From a checkpoint of a small image denoising autoencoder: 6500 steps.
Rows from block 8 of the encoder of a small image denoising autoencoder, named by matrix and row number. Rows with one number within an expert belong to one neuron, the router's apart. Each number is 500 + 50 x the weight over its row's rms, rounded and kept within 0 to 999. All counts start at 0. Numbers have three digits each. After the name is the row's rms in percent of the matrix's.
Before each expert's rows are labels from the 100 images, of 14976, where the router gives the expert most weight on average: "top examples" is what is common among them. Only what is clearly more common there than usual is listed. The data: small renderings of single solids in any pose.
# router: router (encoder.blocks.8.mlp.router.weight, 32x192, trained with AdamW), inputs 0-95
# up: expert up (encoder.blocks.8.mlp.up, 32x48x192), inputs 0-95
# down: expert down (encoder.blocks.8.mlp.down, 32x192x48, transposed), outputs 0-95

# expert 4
top examples: white
router.4 103:395614478480468522439584584510498475587435510507474535553432491547522529509502534586501478517509562500522503483479489499462504439449475379411464478485520535538481461457490569545442530445509565552532436521334489466519558397480454531615520538591545535546460411482416480497469437485478549535
up.0 091:492577545423499455491557535595546498552481532584487514578501450513571424469349428575452416508569451536476423551461496520517481423459521550419448517447472491422534615480513525570479441493516515468655388564542517396499438535522474574419395507457432509493493552497429439485518493532520500534
down.0 078:575516499524491478439473512466437494454426531503491514503606388446495541631579562512511431556558458400529541492537554485511442520464525540546471502485477405567532545316486494527512498482535483401478484473475510572487487489438484484479573378507480531503503477441442438517553513576572570506
up.1 120:420456519618504524453465481488505517427488445483471531549489444538230441461550522450542537554527468455475495601558528476543487481494487463557488480550550514525539563501554537463429486563481491461554533509435562556485577496530436539441512443572509494418469469611523524520450470480513575536
down.1 129:529520355429500510495525482521528550493472556426506447520466551488573490465500461597509570535451537477504548514491503557527488389425532544458484468552461533452562473566500514473486554603479488555508569514552445470462518450541447424576527469425418487492573591508540386511498476457551475561
up.2 120:484555498550478481502542509525496436469476520469459478512488536557463534473590497454518504560543429541443493767499473553549542483488472506530479550640462521532441524497581506463457524557526484427537590541528429530497491536516542486445554537418426593476423461592435551472451509413510515425
down.2 090:532463603553485640469494519506517485467586470521531525533508492556450500466514480413469499458470468523525450500509557500498446533556504502583471414574535486501558511424531510525434412564596455400580486506436563457447479529587498562413470544449518481461509402605459501520505546507514597465
up.3 086:534533431528490512425462532457515490456530511450477516486515517478620469516652469575495470539510476530520539771405472473474512476497658536459474498531522477484523528479479573555558517670473494467495509554485546529517471459425481504530555502539446480500454503506534454467526501429470538524
down.3 097:521561497393496545481422482471478505492577442493431534502496530541575386389539460565551525493522509579526525504537467520546541492509514464526450545447477483457564502430516454557497462385587660493501528487483407449522424494495514442529449532389467554440590479607539459473498501437513494560
up.4 132:569543526552518482375425519444470504446480478568511458555476503553482503584538450533499473507472505484437479586535568563532489463499627475530457494514402528429589572445503443477417346521521515435537462545465504492502442500547479480484509532488430508441474440563590544543531453547575547505
down.4 150:438477590509394402563459514429426517474489474493480546500507421490420487516528449497487447569496490472507507542414489588469469559520480472504576447470510491608477466501534528487529553567397519424508468508419547460529527503413484496506560500572515478399511555494490601567448498454477497533
up.5 105:426487498451459538464492592551556528569477503505443541498470490536422445435580429460468577497514491516469402691457483502509476547510668432478530440514483545481510488594506551546508506536428485472502547464479478533519420493444538480553487515457532462449494605535611463558453527437405538520
down.5 115:545476458450545492527543681553550575495524501511481454559469463503525557518435500468518524445472558570545496635512546436504557548551444512530493582385593391440542512436496462502482402473493478454381506430528539438447409493539538482482430554535481472498520496547486482483461589498480401426
up.6 038:545539495500496449542518533509566504476528432534510546480524484488525493437567558569545500455458472579502515715469511586505594485479410513464428618504487490459446489457489521513539556583531449539545502492413509525479455509419559544470528441439471496548527538523428481468494497537505599530
down.6 025:547449508455504454463537518521461531532412613449486481568482535512530525485482484458360500616411458422440523534511567457548543518481418409536567416527524461508512445519572444482434516512522419510467590524443469538482391513451454500526489508502429548530536422567494493540543487492494525478

# expert 28
top examples: black
router.28 081:475511525539568550440465429482535509465526470560476544511543469562549560462577413516637582373490535454501522500411475470479488540540506576508522405557531533614420509433494451556497497525592443527437468470441447489545463430494446694573514464478514599488538483584518475465540494454610409511
up.0 041:504499520533570492571497537472590516437534438524416470565545406489473499525467467459419512533438451462463557723492521485541471507485404425506508526507531546503448413448476514500461561516490557465529526504513402539466505519549578508494435512382496474513428537562487492552468505421422554507
down.0 045:479451582497480570468530456497573538447409572476489448407525574586457408441470553537511470473474456543347465475529549578502512475457515533467454521521553576498552486489487591416461443523480427522557510484612522570480473602490479512459502469455495581541481483564498483586506395446509489398
up.1 075:539482510599420449472496517474475460453531487555457422515486506541571503506514523514462515445455532469439509750507523459504491491458496483539477550523474530533480553465567547502545594558459481470505527504564588525518431518484591424532487458437431489466461495543513494584542470409443474485
down.1 069:504514543528422469545539610537444480551473501544492514510468456472507519476527560491531550487509433532632457584508537531470454495534489394479605374474625451474502559570430491474430500441494510477465597490500521474556508463455460497510480475435496466494499571484529511597443542554489503563
up.2 015:543431532570528510582522424520532534549504512481561509490510455508471480497521534483535463609379453457439510637479424578465474423439454513500390613463486515494571489545568461549446462425367477529474458568495508537495565453410549498494582575407500483525357520580538506484446510527526449573
down.2 009:453543502526429550465538539482474465440535504510476570471604473496454463469479443435484502491540477449548568548492440475470537447507468543414476466542441460514532587468407485459507510540573414458568533417496500494495523501460490543515448553681490545502490452450488520527571551535532538439
up.3 037:549526417494421466424450610509519454499540497547540467466552481527528524562490485491549475458474494523555505663520463557446497465507458430472530419487563536505376548451497512480460487429534462470444529420519479547538527513544569505570520485489495404454490557432484499492582423460486632484
down.3 038:552544412510545447442514471526484548463514572464407465468550551478485431461546537447466561487468440490414498566500475472529570535430547493436529469468493440470504448499412505484507520523509481475426526569528531569524521505485439520525581505520406602565444435478450460513608503528418544508
up.4 062:477503556631515459540461571464464457531480399435514410590507504465557580492419493556567487471481439499470528733474456458509497477562434497485496539559519519498561413494551445549557534562427489430500449532508502579528445498491539430468510445538479498456466543551499533588530495551483471488
down.4 067:473553446434545471564447535587475497559567527534529453602501517529471469488464475484563461457569566502535620511414448592464475484558464483476476537555429419508513559551497457419595530505427593554426426405443475516449438421480549548490481475540514388480523536459473503524516437534509522526
up.5 115:438511561555510428555527567460488441495422508587483507504501445456504470507464510528515486503544394471464481891436448563516489482470459539526459541548550522542494478501569563625465486558437469479519471517545479519550504585474507506544460489461455523454470498535447423521486486516461559416
down.5 103:541503491481453470479524544468434497548573478575423496590555469522605499506522540432435468539546532527539578565520495528485433525530456463508495331528467438498478550458447447483482522610490563515331547603427447562488484451495529422549541503464396475450561497496564575488521551450504538507
up.6 101:501430526547573509580422526518551437535532464519550498466496464458511480538517447503509445531453454564418490804395491522535542420437537487435412522561455475427468510467570538544541489559569488483500541528488458520487528563444517458520598525465556482473452451574530451533512413500506528460
down.6 094:446528597465548474505538484387525526463449472548458551476509450432381480546573519462439463640569432466545412518522491522463478526561439441467505388480515450650499516536483548602425607559502506467509474560492499493528516584484483568465409479524590533465488513495445505495433573497494441548

# expert 30
top examples: black
router.30 090:401470555537478495435602438496510522433387545431453483396472578457522499437544523465488478527514558556468553458533515524436488507541421464509509493478400477418556526531544503496520436539537376471506515579495449566510608427407478455395418449514532423425545498454526420507502515479504590518
up.0 043:504483494561537498482461569514541524457498431566484451456512396440495454527458487559523438492529496442506458695472438498536539492538465551516443580487503535564445562517537575514499485434434489490471459543452406444478572561514521498435502572577450515491478502526482535427433453565495538499
down.0 039:470491584460508556593477499553455642468485610561487520578493469523459408352499473396490522407529425530442557473557485472502517563528538474478511579504527487479471463544465409410453464423491518483590499395474534476465486549446498531401483532644505530444468512385437480585478514457468460563
up.1 066:510577402527503437535460578504553486490468480396445539528485471494503534438466552524504518541502517542537526696527501374505513521494466537480483547510499483421533462525471574541554479545343495528552479428476514477425454475486533510510521469504416546501536545459529450489487503431474482455
down.1 065:481530463474587536446566565517408542469435488517513460506468476540537484430506508513427571536476484463488445583516510578478510605498556467460485363441549423535553497526463529472457492519420434458502573443524525471473483499521547526504536530504449516523566497490440484568436552522597415509
up.2 038:492573490518463428579521506419582525449463453500499424499503516579592456507491506579478468573509490545546491713452561498565428499460465505482488552455488540508512408495404514485486479513449492489464486554515403517474540467510532503434480547445411586474508577594454610464508400501480526458
down.2 028:499507438557542455526533490479614482533512489487425487520517494474459468433591522558537533582482530463483536511484461507533534452438645567466469500487457435492507514510480472543512470527502489486510486469413461462548483369428506507475446436453546630535531436458443498495526553531566514488
up.3 112:525429530504384483463523612456518452469421512598518530501518401471545474512548501423551464460489531480504493765540484430468497519503418505583497585554543557428451442442533468518503597520394430535500482464476510609487474520433590540550416464491479488447496521507506504521452441572508505437
down.3 099:565542487528467478601551484513496496544580512552482464542501577460524530590501495470504443516516580486523563489432461420501447515608523452507478508428517540498520480455398495445542522461435484480464390644449484528509447415464593437469458509566531456492570442498526551429558565469455481487
up.4 100:562537508552512402617541529503583469462484488529495477568483488529543490445476586515554522506507441454455479773460528462543464477502490494457492571519522475480453487471480486490419573605410432580495499535517449500437520536442492542524538426473477490535412530506437420398588567555506528518
down.4 092:457538544487558454476518502548427489510519482549506462549511420577363443542523439453557488549607447420447494576432439517460525527464580447491391549491426556506476488502519550522503526485452490472487563370499555543436447491490531475488488565529510505468513540559544586524423465516571602477
up.5 188:502454477511488543557593517430535509482482435394443566465444552514603431423451548517415618486470513562538489600487489497491556580497488498559534433494547484406521389462468487502421438523569527548526541601551536472497548512485415453538557526417389538487509399525577368495475641423495491487
down.5 196:473535491483503485575479594570478560551503531466522428411465508369528537574459507455491489422464531505514447611457490475499497473551495563456527509463533483503485570536484498528622465465521494500429501428565414528540469444432550494553473460566613473596506558485476562471471520558473473529
up.6 028:522486403572482434507537497609555440466482455552478473525478487497507532482412483514529504499503524566509524729459447573513510469457476526434511489395522507441539493486570440504565433407413494414593530498529548513497460471534500444443520533375474535527516519481536498540525518477529546473
down.6 027:479467518360480543492471499534573546560618525538442458518497508472409550442454518413521432545449443510505462507499539600483439474567484522554501438474509470558510479521542403428462422543525442507540600559419502500490447519520441542463532452491466464528540500551470492539534458507464439457

# expert 26
top examples: light from: behind the camera; white
router.26 087:520540560459447506484512468447496472616516507485534485519544615487552480480528527386461542527386526525525351515475544480519460490456531517475463493485590508457447418523514507508510541510459520543541543478505422529605561469494510566452498487550547514573562544474459433527579619517539537539
up.0 014:520479568455565482579512587538519472466505455455464497542518457566532462542545534547486480469532483486509538682462497492545507533529455525436476456501496420481476488483474564569439487419509446510494546478535350405425527499559452487491585477590458548540411536514475500493513418539388558500
down.0 018:605544460524494521483472429452420536512447423482474518544556518425563435534596498499463601448448498415473534471457493518567581561507563464551499481524485425548501457565567443501443584515521494470519501502448483442456594486535570430470525534433485571472458417525501501467524530602496482567
up.1 034:452440528456515529557550553499627423498560459530522532528467421469526527523404451501519418470442473549430494780482520581560416457441450489427463487527535546514455558539469574532510453506429482422529551472454458461514468476424495542512536526509462501486455556544519460434487473461493469425
down.1 033:619531546514434512529421520503557399498567519511476551487509451550546610411479529499481458439476529508503452439506539494485507461525490525594464508482554417508482564400511541514474435510540407594496551525479507408480463573468573545539479479409517568503528437498456469465523530409488505369
up.2 018:416464474457443455514526569503499466490476501485404488514479538450520524560484554517457463563526439449533554721458507423457520480500528516517452371531505481540538500504464587543554589614501429520509546494488511502501447426472410552556494472528457480470516535524527461514452482516464476474
down.2 022:432511522481397463474441530504524551464529518490456527497534504562499430466480481494484493568479465477444527558529462471541531555468522553438510625566495548448585520415503432524497535485471518472479466509514474478503487553543608476517424529486443588518469398574556473516507532361512622533
up.3 039:493534545589549539531511582592575477464478490492503525407489507449516499528509547521525479503523550553438451655453417555516544428440400505446484515500462417418436457549542504476520593575518422507510501547492482394452466571477535538549598588496479510537515521554446520465475429485526565499
down.3 032:472517517404462589549492516495582480501509499435493475441467403598532512480551477499542462511472452519549483479440429413535550501509511525444494477492578522461514443474568538461514471457526417536590389563666562484476512518521501491465437533480497561437556467544514384349553526492545561501
up.4 161:497487509538491492527511529458564493414399470410565488453480537522465509555465503578509534490440516529358536758486543530521558512427444506459546546517553564510552453478529487492531534576421448527501465531522503424498541506457581419472525503485489532492435463531504438535459473516443569435
down.4 130:490499535510522459408429476516482457485547539607489493583488463546512482425520479477518487583452414474487474445551485459545435473478593447570463513423519448524546537575642544517434485572505497503586625518455640542483468557515483529558469448521458523485511532570512391565480481426547421539
up.5 129:512450560551482508503504599499551455447458474523461606437484439476536500495470490469507524492460523545346468788437529501578491502436405539524564563501504516503547489482547519572552533507541450472507511474447487473565534500437578476512534547496529452508418414523546478456467493522416503412
down.5 125:549520537524498539465537486424584444407493534481471572406535495432543408511536479547460491466536453505466440533446492434547485534469440548470486472454487494483486425434491555568464532534614512477551444619519571449579537498527478473520532552401518508448513477529507411415495506486443596469
up.6 032:525446575509540505506538540582506487466502540540482482393509548456544524472453456447561481520501458468431468728422468506470526501559523448349434518496513523573458454578477543428542543614443437518501534464598442548486483515463516476473534490370475485501523521462545489580502447549484452522
down.6 026:437472555617559445460478493528397485487469489480500462584525498527410390514486451452461502530550456507456476510433456531490513468480509437507438423603436479578424499533500585505490465518547422465534543472443441616486498479512459553447566504606549560498442448585458561613447478510528568454